A small sound classifier, trained from scratch: widths [48, 96, 192], muon at rate 0.0031.
Rows from block 4 of a small sound classifier, named by matrix and row number. Rows with one number within an expert belong to one neuron, the router's apart. Each number is 128 + 32 x the weight over its row's rms, rounded and kept within 0 to 255. All counts start at 0. After the name is the row's rms in percent of the matrix's.
Before each expert's rows are labels from the 100 clips, of 14848, where the router gives the expert most weight on average: "top examples" is what is common among them. Only what is clearly more common there than usual is listed. The data: songs of 200 made-up bird species, synthesised, often over outdoor noise.
# router: router (model.blocks.4.mlp.router.weight, 16x96, trained with AdamW), inputs 0-95
# up: expert up (model.blocks.4.mlp.up, 16x192x96), inputs 0-95
# down: expert down (model.blocks.4.mlp.down, 16x96x192, transposed), outputs 0-95

# expert 1
top examples: low song; reverberation; text has "reverberant"; crickets
router.1 099 [140 138  86 131  93 100 115 117 142 110 117 106 104 163 146 121  91 116  83 139 122  78 183 123 179 114 132 102 135 186 149  92 154 129  94 166  89 109 146 128 136 143 138 191  86 166 101 141 116 122  74 158  97  95  93 120 156 103  58 168 147 165  49 142 119  71 142 127 104 175 114 153 141 145 108 132 131 146 110 154 134 131 184 102 135  74  41 169 145  60 163 118 171 101  92 138]
up.0 127 [ 94 135 115 153  83 156 162  95  81 115 108 126  72 107  63 177 172 117 174 116  98 123 113 173 159 101 155 126 139 133 143 117 125  80 157  79 167 184 150 160 170 112 119 149 143  86  81 158 102 121 128 115 114 133 176 164 161  65 152 108 112 166 115 115 179 131 126 101 168  93 186 120 153 141  94 132 122 143 148 151 136 147 140 137 148  55 105 130 202 173 128 142  87 174  70  91]
down.0 139 [133 127 123 118  97  77 128 146  59 116 120 119 139 129 150 149 170  60 130 178 120 166 121 195 133 114 108 165 176  87 154 157 129  91 135 118 149 159 139 212 141 114 184 158 118 134  85 166 129  30  84 126 145 169  76 139 148  73 140 118 138 107 124  70 135 130  42 111 117 141 134 100 103 151  98 154 133 130 117 133 112 168 177 131 111  76 121 138 109 129  84 115 158 100 106 141]
up.1 098 [130 141 133 122 145 157 150 149 117 157 130 136 127 132 120  81  92 114 117  96 149 122 160 149 126 102 149 132  88  73 130 131 134  82 108 129 163  71 120 150 160  82  92 165  98  75  92 145 104 209 108 107 134  99  91  65 150 113 112 161 158 149 124 115 132 153 215 167 155 102  88 123 163 160  99  94 141 105 110 133 140 151  90  70 176 102 165  67 176 143 190 104 143 198 112  83]
down.1 090 [ 49 158 167 146 166  85  94  94 147  96 150 117 101 125 164  93 154 200 111 157 145 148 143 106 116 125 103 127 185 129 125 137  85 137 148 138 150 118 151 141 113 176 127 154 163 104 147 113 140 109  91 112 131  82 135 144 153  79 136 127 158  71 104 119 156 139  50 126  85  98  87 105 161 124 181 137 132 179 193  99 140 150 175 195  65 115 115 103 106  62 125 124  99 126 176 145]
up.2 102 [130  78 146  53 126  87 127 130 177 101 157 118 136  98 134 219 103 113 120 159  75 154 147 119 118 137 114 117 146 163 143  99 124 147 105  96 207 190 128 176 110 102 155 108  74 111 131 104 125 149 167 157 163 133 135 186 131 166 194  91 162 140 100 166 224 166  99 133 143 108  72 106 128 144 122 115  91 102 157 132 127 139  92 136 111 132 117 104 163  83 150 117 160 138  96 125]
down.2 106 [118 147 130 130 134 149 144 140 149 164 112 167 129 112 103  96 126 102 137 118 141 160 153 146 118 123 141 134 105  84 138  69  67 123  69 136  67 123 117 193  97 134 110 147 139  82  96  70 167  70 115 167 114 116  89 105  90 117 145 187  94  54 127 137 105 111 129  94 132  75 108 135 107  37 162 113 138 149 127 103  70 129 139 199  98 105 126 130 148 211 164 139 122  81 135 144]
up.3 093 [120 133 114  79 135 136 137 137 128 150 111 108 133 195 113  84  89 133  89 121 120 117 156 176 168  91 126 175 160 112 147 120 110  99  95 233 138 125  82 114  94 132 155 113 142 110 103  94 149 122 148 155 101 127 160  93 150  56 116 122  44 111 122 126 121 133 170 206 157 149 160 136 114 124  67  99 103 177 137  74 105 149  96 124 144 167 165  75 105 134 127 151 138 165  70  92]
down.3 096 [138 134 146 103 118 115 111 130  74  75 124 168 138 108 126 154 178 134 111 122 129 149 119 100 134 200 125 169  72 128  83 160 103 105 114 123  80  81  93 140 104  89 103 156 124 165 169 156 121  86 136 127 158 139  79 139 199 153 163 102  81 124  96  84 148 130 131 159 124 134 131 111 111  97 190 157 166 139  52 200 114 157 137 169 157 115  87 159 113 118  93 171 180 144 191 165]
up.4 079 [103 140 147 165 127 129 111 117 124 120  89  97 168 149 143 134 153 124 141  82 141 154 124 161 105 123 115  91 109 144 144 135  73 160  82 123  45 100 135 147 133 159  47 155  98 119 129 142 139 136  91 144 107  79 191 132 166  63 163 129 181 104 143 101  42 117 137 116 125 165 133 156 133 145 167 186  77  85  98 107 128  48 170 131 122  71 165 134 131 176  92 130 134 111 101 103]
down.4 074 [ 96 138 101  87 118 179 130 167  95 114 102 131  88 138  80 102 154 155  90 157 127 143  83  81 119 128 167 153 115 128 150 123 176 151 148 168 175 128 154  85 125 167 144 122 155 155 208  86 175 206 142 137 181 157 132 173 137 153 128 148 124 124 133 187 152 135 100  98 136 107 115 184 108 183 153 120 173 183 134 112 163 173  64  89  92 170  94 125 124  98 112  92 130 133  96 159]
up.5 104 [ 63 104 164 111 190 119 148 191 158  97 162  69  86 110 116 123 188 153  74 149 140 137 163  97 142 106  94 159 151 121 142  82 135 198 157 215 175 128 123 128 147 124 133  85  99 101 144 158 105 140 199 126 147 188 176 155 124 174 129 139 121 100 181 102 135 107 118 157 110 186 149 100  88 128 125 106 129 151 111 147 143 143 141 137  96 111  99  85 149 159 127 105 110  95 122  89]
down.5 112 [119 117 149  81 156 151 104 161 124  81  55 151 122 155 126 166  81 132 167 188 164 117  90  98 113 133 115 140  95  92 104 123  95  98 105 120  68 129 108  87 193 176 188 161 136 108 120 134 138 143  63 176 153 108 137 179 125 129 158 122  73 123 114 121  98 151 191 127 189 143 145 163 157 128 133 162 115 161 176 131 205 118 118 156  89 112 164 113 110 157 121 155 122 109 136  68]
up.6 095 [ 52  72 146 147 123 130  92 143 157  71 125  91 107 121 121 166 191  71  88 108 160 121 141  73 138 140 150 115 138 106 132  78 115 153 142 179 144  92 133 154 138 125 136  92 104 127 148 103  96 116 123 131 138 155 152 116 124 137 140  53  52  78 114  64  97  58  70 117 167 153 200 123 101 141 124 144 118 138 121 172 130 152 109 126  76 111 133 125 200 119 147 110 118  83 115 127]
down.6 097 [118 158 170  67 173 189 164 196 151 129  86 139 138  81 128 107  94 142  93 127  96  72 157 102 158 150 173 123 115 157 133  98 136 133 104 116 133 148  72  92 132 174 195 124 137 141 129  98 124 121 151 126 171 117 186 141 138 169 131 191 139 100 124 115  74 157 132 110 159  93 105 124 125 149 211 113  93 147 173 112 108 140 125 149 157  98 125 101 163 135 111  88  72 139 110  47]
up.7 108 [179  44 119 122 104  84 189 118  64 152 155 160 112 151  69 190 105 146  81 105 135  68 124  90 129 139  86 151 209  98 138  94  97 122 110 118 114 164  95 133 121 128  94 153 121 156 102 131 134 121 126 107 105 165 159  99 138 150 131 160 125  95 140 138  68 155 117 125  71 117 118 112  57 121 153  98 125 183 130  94  92 152 123  99 114 111 118 147 210 162  97 151 120 110 145 108]
down.7 098 [ 87 158 128 119  96  55 130 123 133 123 107 123 152  92 163  93 103 119 172 143  47 156 199 124 147 117 169  93  91 131 110 167 155 140 128 157 135  96 190  65 101  52 126 149 145  63 131 128 146 138 133 117  88  98 100 125 181 179 163 121  66 179 169  96 154 112 140 165  93 139 143 117 155 185 161 125 130 179  99 137 180 101 140 156  95 107 135 117 123 119 160 105 118 138 111 124]

# expert 8
top examples: upsweep; first syllable: upsweep; harsh note
router.8 092 [113  90 115 180 138 101 153 206 112 112 125 123 171 131 114 136 101 131  86 156 112  73 150  86 133 123 163 111 109  90 110  98 148 110 162 127 132 131  96 164 171 181 114 115 153  82 154 116  85 102 172 117  76 100  99 147 120 124 117 187 165 204 127 138 106 179 128 127 208  96 147 182  74  91 174 137 116 135 140 142 185 133 185 117  75 181 130 137 141 130  92 131 145 167 146 152]
up.8 092 [115 140 122  74  77  80 137 129 129 176 142 150 191 177  80 154 139 122  66 104 146 135  90 156 134 130 132 118 154  98 105 157 143 146 106  84 136 160 149  80 115 103  81 130 118  77 129 116  37  93 114 135 110 177 149  99  82 111 201 125 141  89 130 169 157 117 130 104  56 113 182 110 182 139 149 109 131  93  58 132 121 117 113  80 119 132 157 140 180 110 114 102 118 124 174 128]
down.8 088 [ 83 105 132 161 166 193  85 123 207  86 162 144 131  70 100 168 144 170 152 158  94  93 113  94 153  62 126 150 170 129 134 162 114 137 117 181 151 105 141 152 140 208  85 104  92 117 135 125 151  85 159  83  96  77 101 116  99 119  75 173 174  88 117 140 147 113 143 166  75 125 151 124  84 133 116 146 176  77 147 116 111 156 143 159 128  92  89 119 111 134  97 116  99 120 113 122]
up.9 084 [118 178  92 135 152 110 119 101  92 197 138 206 161 129  87  93 137 124 152 133 101 126 159  96  97 178 134 141 132 144 162 175 141 190 100 141  82 188  57  71 142 125  96  93 105 146  96 133 127 112 151 128 103 114 111 121 146  46 154 166 129 147 120 143 142 181 142  86 111 126 126 150 184 156 121 131  68 105 129 143 128 134 143 129 174  80 125 115 139 124 142 120 107  86 110 222]
down.9 089 [131  90 199  87  93 146 148 152 123 139 129 150  93 116 118 129 136 140  55 182 208  82 101 182 153 144 129 107  88 111 167 176 129 101  94 114 152  93 178 168 147 160 108 172 160 130 180  89  64 175 133 125 135 120  98  69  77 164 114 161 163 109 109 143  80 106 126 164 129 159 126  98 110  77 117 118 146 151 123 169 176  86 150 185 117 164 144 133 123 130 117 143 110 138 138 157]
up.10 115 [ 92 125 116 126 138 201 150 132 131 122 184  98 127  56  98  80 154 132 104 126  75 103 117 167 134 119 125 146 109 143 135 137  77 135 133 143  98 134 162 129 135 135 113 116 113 129 100 147 166 178 135 107 151  63 140 116  98  87 122 139 141 143 141  85 178 130  78  95 145  93 112 129 166 208  62 143 183 109  85 108  71 102 140 152 131 206 101  79 129 162  86  73 123 104 183 115]
down.10 105 [165 157 100 154 147 161 127 183  83 130  84 124 113  71  76  99 132 103 130 184 121 111 116 103  82 148 127 178  71 171 157  97 114 107  98 124 152  97 130 164 133 162 162 114 116 122  81 171 114 109 152 153 145 168 184 133 114  83  73  91 119 110 104 160 130 146 125 155 111 126  54 147 146  94  58 139 179 133 116 170 132  61 104 128 141  79 128  98 147 202  94 152 115  91 130 130]
up.11 101 [ 83 100  99  76 139 155 182 194 136 150 108 129  87 129 132 105  95 120 110 120 146 148 119  97 102 113 151 113 114 176 142  99 139 186 121 162 149  75 128 118 109  92 125 107 168  93 189 114 158  89 133  74 112 123 190 133  65 116 162 131 111  93 136 120 130 105 117 144 162  80 139  76 150  57 134 149  74 219 128 100  94 150 110  90 128 153 172 155 163 154 128 169 169 108 161 116]
down.11 112 [110  98 124 145 121 165  90  91 173 141 122 130 190 143  72 139 160 151 147 192 110 130 151 152 158  92 132 174 115  98 147 119  93  94 118  76  82 126  82 121 121 108 128 137  90 132 126 149 142  89 158 166 153 121 117 141 170 128 107 173 158  78 160  84 145 184 197  89  78 130 116 151 138 172 102 143 107  95 146 147 105 169  97 144 214 112  97  98 106  74 181  81  92 116 153 151]
up.12 110 [101 139 122 141  93  64  97 196 139 126 115 125  84 153  88 117 188 144 123 117 171 123 147 105 130 148 124 109 136 145 120 136 117 101  99 112  99 123  61  82 151  61 145 120 165  86 106 155 170 128 128 103 113 202 103 164 137  96 147 194  70 136 145 127 120 144 142  97 104 124 117 115 106 156  50 133 191 115 137 112 159  69  70 157  68 120 118 102 164 138 104 163  95  82  92 129]
down.12 118 [ 90 108 192 132 145 126 145 120  68 107 147 150 136 189 147  94 129 108 181 133 205 142 115  79 109 156 136 140 135 132 127 177 157 115 155 237 122 136 161 114 129 133 185 112 140 119 124 150 138 187 108 163  88 138  86 146 192 159 166 167  67 138 136 131 149 118 111 131 122  62 147 116 147 123 111 154 131 174 155 119 141 146 105 139 131  60  82  67 117 158 123 148 138 136  84 154]
up.13 117 [141 104 126 105 208 121 141 126 132 129 113 111  94 110 116 166 132  71 110 120 131  85  38 134 165 185  98 152 166  74  86 161 162  87  60 130 102 171 133 114 131 113  67 141 111 130  88 120 114 139  82 111 162 158  78 151 113 159 185 138 131 137 162  75 126  79 167 162 148 154 130  84 159 124 132  77 115 113 161 177  78  93 121 124 142 134 153 134 131 140  64 112  83 120 128 135]
down.13 108 [ 96 160  99 151 105 120 109 126 132 170 156  77 150  81 179  94 178 102 168 124 165 152 164  98 176 134  97 128  94 154 131 124 122 159 155 108 156 167 143 138 132 130 186 156  94 134 139 128 110  89 148 155 110 132 134 125 113 125 127 101 126 107 150 140  72 239  99 124 190  82 111 193 127 127 117 152 100 119 171  75 123  86 169 173  90 154 130 159 187 184 125 112 142 106  71 144]
up.14 122 [166 134 104 124  73  59  80 125 152 139 140 128 185 187 124 105 151 176 102 125 100 162 132 121 140  97 135 140 117 150 122 105 178 155 137  61 104 113 131 110 135 147 113 118  62 139  54 148 116 110  82 156 152 150 143 134 166 125 126 121  89 112 104 108  49 100  81 210 174 116 154 121 200  99 136 111 119  93 107 140 115 187 158 102 111  76 161 113 144  86 145 154  99 109 137 136]
down.14 110 [118 126  97 116 121 144 159  97  66 103 113 148 107  98  93 144 112  95 162 161 130  95 119 113 112 108 173 163 164 102 118 109 147 187  26 152 163  82 150 133  73  61 130 165 158 162 116 121 150 162 107 149  88 135 130 105 118 153  86 168 149 114 153 123 174 123 146 105  94 150 130 122  37 155 140 105 196 108 148 162 165 119 113 140 129 162  87 143 148 127 208 145 103 102  89 112]
up.15 103 [133 121 137 127 123  46 147 110  98 148 125 156 178 179 109 114 112 142 183 174 133 110 171 111 114 198  94 146 145 114 169 160 143 102 105 131  92 163 174 147 142 141 100 173 156 122 122  54 116  89 102 105 168 140 143 123 120  99 164 142 109 121  90  93 127 142 123 210  98 114  65 204  89 137 139 121 110  97  92 158 145  79 170 151 185 116 132 119 120  96 148  82  73 155 126 120]
down.15 103 [ 96 127 135 174 129 147 150 123 156 108 138 144 140 114  95 169 146  98  69 145 170 149 113 100 173 115 128 103  79 143  46 170  80 111  97 106 129 144 138 168  72 164  77 131 125 164 121 116 116 147 130 165  97 147 134 175 166  84 100 121 165 147 159 125 102 172 169 106 103 149 105  96 154 135 135 116 137 125 210 194 131 124 131  94 119 109 105 141  92  94  92 105 132 180  36 185]

# expert 5
top examples: harsh note; rich in harmonics; first syllable: harsh note
router.5 104 [150 126 129  94  80  79  91 141 161  97 176 158 119 153 106 208 169  60 139 107  55  90 178 143 125 129  69 121 167 147 141 116 121 163 154 123 161 165 140 121 117 153 146 111 125 147  84 146 149 197  96 119 103 128 130 116 137  71 143  93 140 149 166 105 131 146 110 132 114 146 178 123  85 159 167 162  98 155 160 169  97 151 115 172 197 108 129 103 176 106 173 149 176 147  95 152]
up.0 107 [ 86 150 160  78 107 160 148  92  98 167 129 133  84 116 147 162 105  92 170 151 156 112 113 154 191 196 158 126 205 151 111 109  79 112 106 156 159 200 108  99 107 116 118 130 121 134 170 176 113 122 173 154 130 142 138 130 117  67 151 123 151  98 154 141 117 157 156  94 205 138 153 128  57 135 130 124 166 139 121 114  87 153 102 122 109 134 158 204 186 130 138  90 105 123  86  99]
down.0 121 [160 127  91  64 116 215 127 126 166  99  92 127 127 144 118  94 178 154 102 121 101 148 127 140  74 186 108 124 155 125 124 130 144 120  84 107  73 125 142 100 170 104 131 132  93 104 128 175 166  91  63 161 115 118 120  70 109  96 117 106 124 116 103 117 143 103 102 165 135 150  81 135 201 169 147 130 150 171 128  68 105 127 124 128 229 137 142 142 104 148 190  80 140 115 158 137]
up.1 062 [125 131 110 184 129 162 132 141 177 178  82 149 181  93  80 158 132  96 106 143 108 131 104 122 119  87 163  92 110 139 152 110 129 106  56 103 222 138 163 117 130 146 115 219 143 123 138 148  95 183 195 128 122 156  93 120 131  59 120 114 153 158  93  84 117 139 142 146 192 129 173 114 127 110 114 141 159 121 174 161 102 142 127 103 190 127 158 145 162 150 127  86 159 112 123 105]
down.1 070 [138 100  89 108 128 148 187  93 117 121 113  75 180 152 118 157 126  91 194 130 143 151 100 169  95 147 191 134  89 136  64 177  34 143  84 143 171 118 125 139 138 122 138  84  91  82 140 193  79 139 130 182 171 115  78 147 108 119 117 181 101 102 154 123 122 132 176 147  88 156 145  87 123 112 109 150 119  92 131  99  90 172 130  91 149 128  98 128  90 118 167 144 159 100 127 128]
up.2 078 [149 114 157 165 141 112 103  56 173 173  94 123 151  86 133 116 104 159 158 166 155  86 133 107 153 151 134 125 155 143  98 123 163 141 114 188  94 137  75 147 144 164 127 170 125  86 100 146 158 113  94 110  58 151 148 158 160 107  68  93  78 138  75 170  72  97  99 131  97  94 110 133 124 160 134  94  84 182  99  91 137  98 117 148  54  81 170 153 104 167 109 126 111 167 118 109]
down.2 073 [108 115 127  57 124 142 194 179  99 111 126  84 108 103 173 142 149 118 151 129 136 172 150 118 109  98 132 117  63 144 122 119 106 105  97 114 182 136 121 126 111 169  96  84 181 174 171 112  57 143 172 134 120 145 124 147 158 132 194 176  98  69 157 145 184 104  98 115 123 100 145 170 120 116 128  74 182 148 125 150 125 115 133  64 137 173 117 109 116 122 101  86  50 101 110 120]
up.3 109 [117  75 157 166 121 113 165 149 116 125 163 180 124 128 128 147 145 125  79 117 115 136 136 169 141 125 208 167  94 101 148  29 129  79 130 168 167 206 139  59 155 174 146 148 100 116  97 156 107  80 150 136 100 139 164 187 179 104 175 135 152 132 123 148 171 104  88 116 136 141  93 112 112 143 102 130 177  97 136 123 150 101 141 128 116 138 152 100 117 124 124 155  70 179 139  75]
down.3 115 [128 159 152 166 118 153 160  85 127 186  72  88 109 150 151  95 117 112 102 203 161 134 151 139 117 165  91 148 176  86 137 100 133  91 133 122  77 115 192 184 192  41  99  93 132 105 131 100 126 161 140  89  87 139 159 105 109 176 162 101 134 117 189 148  99  88 136 140 108 125 154 172 138 165 127 116  68 127 136 145 140 151 166 105 116 124 131  76 160 166 178 139  95 114 125 141]
up.4 108 [187 130 174  88  69 185 179 113 121 135 135 126 145 196 189  66 137 106 146 133 208 153 127  76 181 155 116 143 131 106  94  91 131 162 115 162 143 145 116 109  99 109  98 107 127 147 150  89  95  90 110 145  97 135 141  84 133 155  96  98 132 131 155 168 131 125 133 175  76  95  41 118 167 147 162 171  94 114 136  98 138 105 152 116 148 139 112 129 150 136 111 141  85  73 121 178]
down.4 104 [116 131  66 164 132  89 152 138 209 115  62 123 137  94 150 130  85  73  91 127 118 135 108 151  67 102 100 155 101 124 188 131 114 129 140 149 156 119 145  67 116 102  75 145 130 127 129 107 137 171 132 101  97 111 129 138 133 104  95 145  83  87 117 151 149 114 151  63 132 141 129 136  51 154 128 100 117  98 149 152  89 114 103  75 104 164 135 148 104 179 137 146 157 171 205  56]
up.5 088 [106 106 152 125  98 142  97 142 184  98 116  95 241 209 140 127 135 156 117 157 168 145  94 137  91 126  98  64 137 174  96 130 191 138 144  86  97  94 145 165 144 103 159 123 109 107 150 161 114  74  85  98 143 189 168 145 113 155 142  70 125 121 113 128 168  96 126 165 149 134  98  81 130  95 176 146 129 124 118 125 112  93  90 130 145 105 166  87 189 116 108 132 142 122 153  96]
down.5 087 [122 112  82 135 149 108 142 133 104 157 124 158  81 113 145 122 162 117 116 141  93  85 167 115 207 110 150 150 107 114  80  97  89 114 120 186 159  84 138 163 150 140 138 102 155 175 138  63  84 122 115 152 125 126 138 152 173 102 165 120 134 117 105 160 112 195 136  82 140  92 195 100  59  98  68 135 202 109 108 100 152 147 170 160 130 123  74 100 100 180 113 126 135 140  72 138]
up.6 089 [138 126 115 155 104 163 125 169 184 114 151 126 115 112  61 176 153  62  71 144 146 148 122 136 152 118  94 153  60 139 153 180 135 163 124 138 114 137  81 102 140  92 129 191 193 135 168 176 113 101 141 111 196 106 110 114 147 117 130 124 148 153 105 216 139 132 187 122 158  72 130 136 104 132  69 158 145 127 163 140 104 123  97 166 115  72 132 100 119 118  74 144 131  75 132 141]
down.6 104 [149 148 187 124 152 137 138 135 212 125  60 135 131 163 180 137  81  94 112 151 135 193 104 179 110 111 152  97 167 127 152 103  92 140 147 111 132 155 151 173 126 132 135  82 149 123  83 148 141 158 114 144 169  82 102 140 127 160 145 172 114 136 192 109  76 118 159 137 137 155 137 104 197 136 119 162  79  98 150 149 105 177 110 133  91 163 145 128  66 130 163 150  80 203 130  94]
up.7 071 [108 137 158 114 128 103  67 128 106 172 143 151 122 164 158 108 135 200 110 140 138 107 179 173 152 148 135 148 146 115 116 190 132  86  69 132 109 135 158 125  90 161  89 166 146 174 106 127  83 153 149 154 127 131 150 103 123 136 234 148  75 101  70 160 139 129  90  81 118  76 109 146  49 156  67 122 125  73 117 114 113 171 108 101 127 109 140 130 128 154 123 115 170 173 103 132]
down.7 079 [197 121  86  62 127 100  85 157 148 164  92 116 147 128 166 105 100 117 144 128 111 122 126  81 113 108  99 133  70 174 174 103 123 131 148 107 140 173 180 112 114 146 122 166 161  72  94 196 105 108 143 214 100 147 117 134  84 116 189  99  92 117 144 140 177 127 150  93 182 133 125 138 183 123 154 199  90 163 127 150 111 106 115 164 135  88 127 126 119 110 156 108  82 116 136 172]

# expert 3
top examples: steady whistle; first syllable: steady whistle; clipping; text has "clipped"
router.3 126 [103  91 136 122 124 123 162 108 116 132 168 117 120 172 145 137 136 143 102 154 190  97 115  96 130 114  95 190  35 165 141 101 134 126 108 110 109 163 180 102 138 108 112 155 133  90 121 100 174  86 117 124 131 152 165 123  95 159 108 112 130  68 161  67 112 211   7 157 125 135 166  88 153 184 147 135 126  76  85 119 112 137 101 155 141 124 130 112 137  85 131 130 131 156 108 145]
up.0 114 [125 150  69 138 177  99 116 132 121 116 154 158 121 167 117 106 150 133 152  87  93 196 152  79 167 153 116 146  86 131 122  87 176 153 125 116 124  96 129 150 169  78 127  71  79 118 117  89 158 126 134 126  59 166 157  68 147 112 102  99 140 122 123  90  83 101  52 100 140  85 152 125 148 177 204 167 153 118 167  83 184  99 154 121 130  98 163 126 152 100 139 122 101  83 110 128]
down.0 104 [131 114 143 169  54  94  67 116 145 155 125 107  87 110 161  96 142 115 100 145 142  73 176 150 106 136 126 132 195 133 179 191 120 124 107 136 121 108  94 139 139 111  84 185 138 120 176 151 125 116 184 106 196 134 147 178  93 140  98 204 155  96 135 169  98 161 207 146 140 122 133 148 114 137 124 113  67  85 116 178 115 143  89 138 119 137 123 158 127 101 133 166 164 165  88 132]
up.2 096 [121 152 147 188  73 108 121 143 159 115  79 166 146  73  71 143 150 185 109 120 109 162 130  99  86 132 140 160 117 100 162 123 114 146  96 116 109 179 138 167  79 145 162 131  35 107 119 136 162 114 139 142  93  31 153 103 157 130 110 140  88 122 128 115 128 138 167  86 103 114 101 176 108 149 104 148 120  88 141  87 141  85 123 136 103 126 147 110 216 104 152  80 100  96  87 125]
down.2 086 [109 130  85  72 104  98  83 116 136 140 177 116 114 173 182  53  88  38 197 110 122 119 135 145 184  82 117 113 124 211 100 146 182 125 114 136 137 117 137 102 137 122 150 145 147 122 125 104 140 170 155 105  99 180 115  85 104 102 116 117 173 156 155 197 100 134 122 159 123  94 132 120 119 142 148 115 173 139 151 161 107 182 114 156 128 132 137 116 100 127 140 178 140 181 190 132]
up.3 058 [168 116 150 146 135 142 174 139 120 122  80 127 183  95 152 105 128 144 135 119 111 101  92 115 114 138 117  91  98 120 103 152  90 149 104  58 177 124 138 126 129 117  70 124 129 110 150 142 166 155 124 140 127  55 112 108 132 138  88  75 119 107 124 129  49 167 174  88  97 121 137 132 147 228 185 134 122  62 186 113  79  90  70 128  89 174 129 136  93 135 145 108 144 154 177 109]
down.3 062 [136 171  94 121 154 117  90  93 138 164 157 101  98 151  74 115  89  96 112 134 129 192 195 168 172 133  92 146 141 128 113 134 181 127 145 188 135 112 114 121  73 144 128 155 140  91 137  93 122 101 173 125 126 159 179 145 139  52 111 136 107 164 107 156 164 109  98 180 112  89 115 104 104  81  85 154 164  97 106 140 198 105 167 159 137  83 174 136 154 130  71  97 137 136  97 181]
up.4 106 [134 155 148 143  59 147 137 112 166 119 143 123 145 175 110 123 185 103  96 155 153 101  78 110 127 123 106 113 127 162 112 113  94  86 150 176  92  93 197 129 189  96 142 100 125 144  87 175 162  61 102 120 142 161 119  72 139 158  80 146 142 122 160  75 110 125 151 148 142 111 142 145 122 219 121  89 140 120 104  49 184 111 113 156 134 140 173 104 121 112 161  73  83 107 127 140]
down.4 099 [176 122 137 123 187 106  88 135 115 143  75 138  68 102 148 164 111 137 144 134  88 166 149 156  69 105 134 139  93 103 161 203 158 168 156  69 125 144  87 130 129 186 107 126  99 107 181 102 115 200 143 139 133 138 122 119  96  89 126 133 158  86 116 143 159 141 105 166  57 122 118 110 129 112  85 134 127 163 165 192  65 128 154  34 149 108  98 135 148 116 136 131 148 143 100 135]
up.5 093 [118 182 102 137 110 156 153 193  85 134 124 142 111 117 126 160 126  80  98  89 135  55 147 109 171  80 163  54  84 131  98 135 155 110 114  71 132 117 135 114 123 100 131 172  94  89 188 141 114 145 118 167  80 110 159  98 146 102 152  84 103  60 183 117 147  90  98 140 112 149 113 131 124 182  86 157 126 134 164 142 109 154 137 145 113 120 193 120 213 142 108 122 114 169 143  95]
down.5 095 [160  76 152 110 179  84  85  92 172  94 118 150 115 143 134  59 130 157 108 128 148 176 121 153 120 214 109 210 155 124 154  64 151 117 149 173  80 143 138 129 144 111 135  78 126 180  97 119 166 116 107  97  98 189 141 187 128 132  65 171 191 191 129 130 113 150  85 140 107  92 143 136 111 119 146 120 115 135  90 121 155 136 108 104 140 147 113 152  98 134 147 165 171 132 125 115]
up.6 127 [131 153 157 148  83  94 101 127 180 104 175 107 125  99 155 126 130 190 108 102 114 135 111 156 153 140  93  99 110  95 135 107 148  97  93 148 105 177 125 173 113 134 121 152 132 192  99 106 148  55 155 179 113 156 139  99 124 108 143 182 121 121  97  92 136 164 116 161  91  87 124 121 102 141 191 109 156 132 173  85 193 140 134 159  54 168 170  81 148 114  95 167 127  84  89  65]
down.6 114 [185 141 146 138 138 124  96 114 126 142 124 121 171 135 115 119 129  94 114 163 113 126 162 118 110 127 178 119 127 112 150 221 144 182 194 124 153  83 173  96 157 128  78 131  61 114 155 137 151 174 143 144 131 181 143 187 115 159 139  91 125 155 146 128  65  84 177 131 125 161 155 109 128 153  66  95 129  99 106 123 116 116 127 157 181  86 105 155 124 118 172 137 141 218 190 128]
up.7 115 [137 146 160  94 127 173 145 136 166  82  98 168 121 146  96 133 166  93  99 128 117 118 163 204 106 137 172 106 129 159  88 132 103  98 151  86  53 112 176  90 146 138 107 137 163 122 143 163  87 132 102 147 202 136 156 153 120 117 123 125 112  91 103  78  99  80 122 125 117 127  90 173 104 166 152 114 189 112 137 140 100 138 224 176 148 117  67 154 152 149 113 144 134  90 179 156]
down.7 117 [142 112 122 139 134 125 116 207  71 145 119  79  83 111 129 194 140 176 135 138 118 130  43 123 131 167  94 148 135 130 152 159 103 157 140 147 145 124  80 138 127 140 128  97 114 167 136 137 130 137 170 124  66  84  81 139 107 173 158 135  84 196 143 182 158 144  86 141 149 165 125  80 141 135  71 118  64 109 134 125 176 120  55 127 139 136 172 121 139 159 140  91 151 140 108  61]
up.8 099 [111 186  86 165 139 169 127 118  91  55  78 117  83  97 106 167  77 116 100 116 134  92 135 127 123 201 146 174 113 151 142 115  99  82 112 150 143 159 166 112 113 111 115 173 112 132 164 131 117  93 110  74  83 157 149 119 113 180 142 113 156  96 131  93 128  87 150 156 127 188  97 133 101 161  90 158 109 114 184 207 133 116 122 118 116 129 143 166 183 129 167  95 143 135  77 191]
down.8 093 [118  49  99 138 142  85 179 142 174 142 140 152 120 155 162  59 189 197 149 150 131  80 115 130  94  77 120 129 142 121 134  88 135 153 154 133 127 134  56 138 151 141 130 128 112 152 112 119 117 158 119 147  92  89  93  89  84 139 140  76 106 179 141 181 168 128  94 126 148  99 155 186 121  44 191  95 141 162 113 113 139  89 135 134 102  96 171 110 136 174 134 148 142 164 113 133]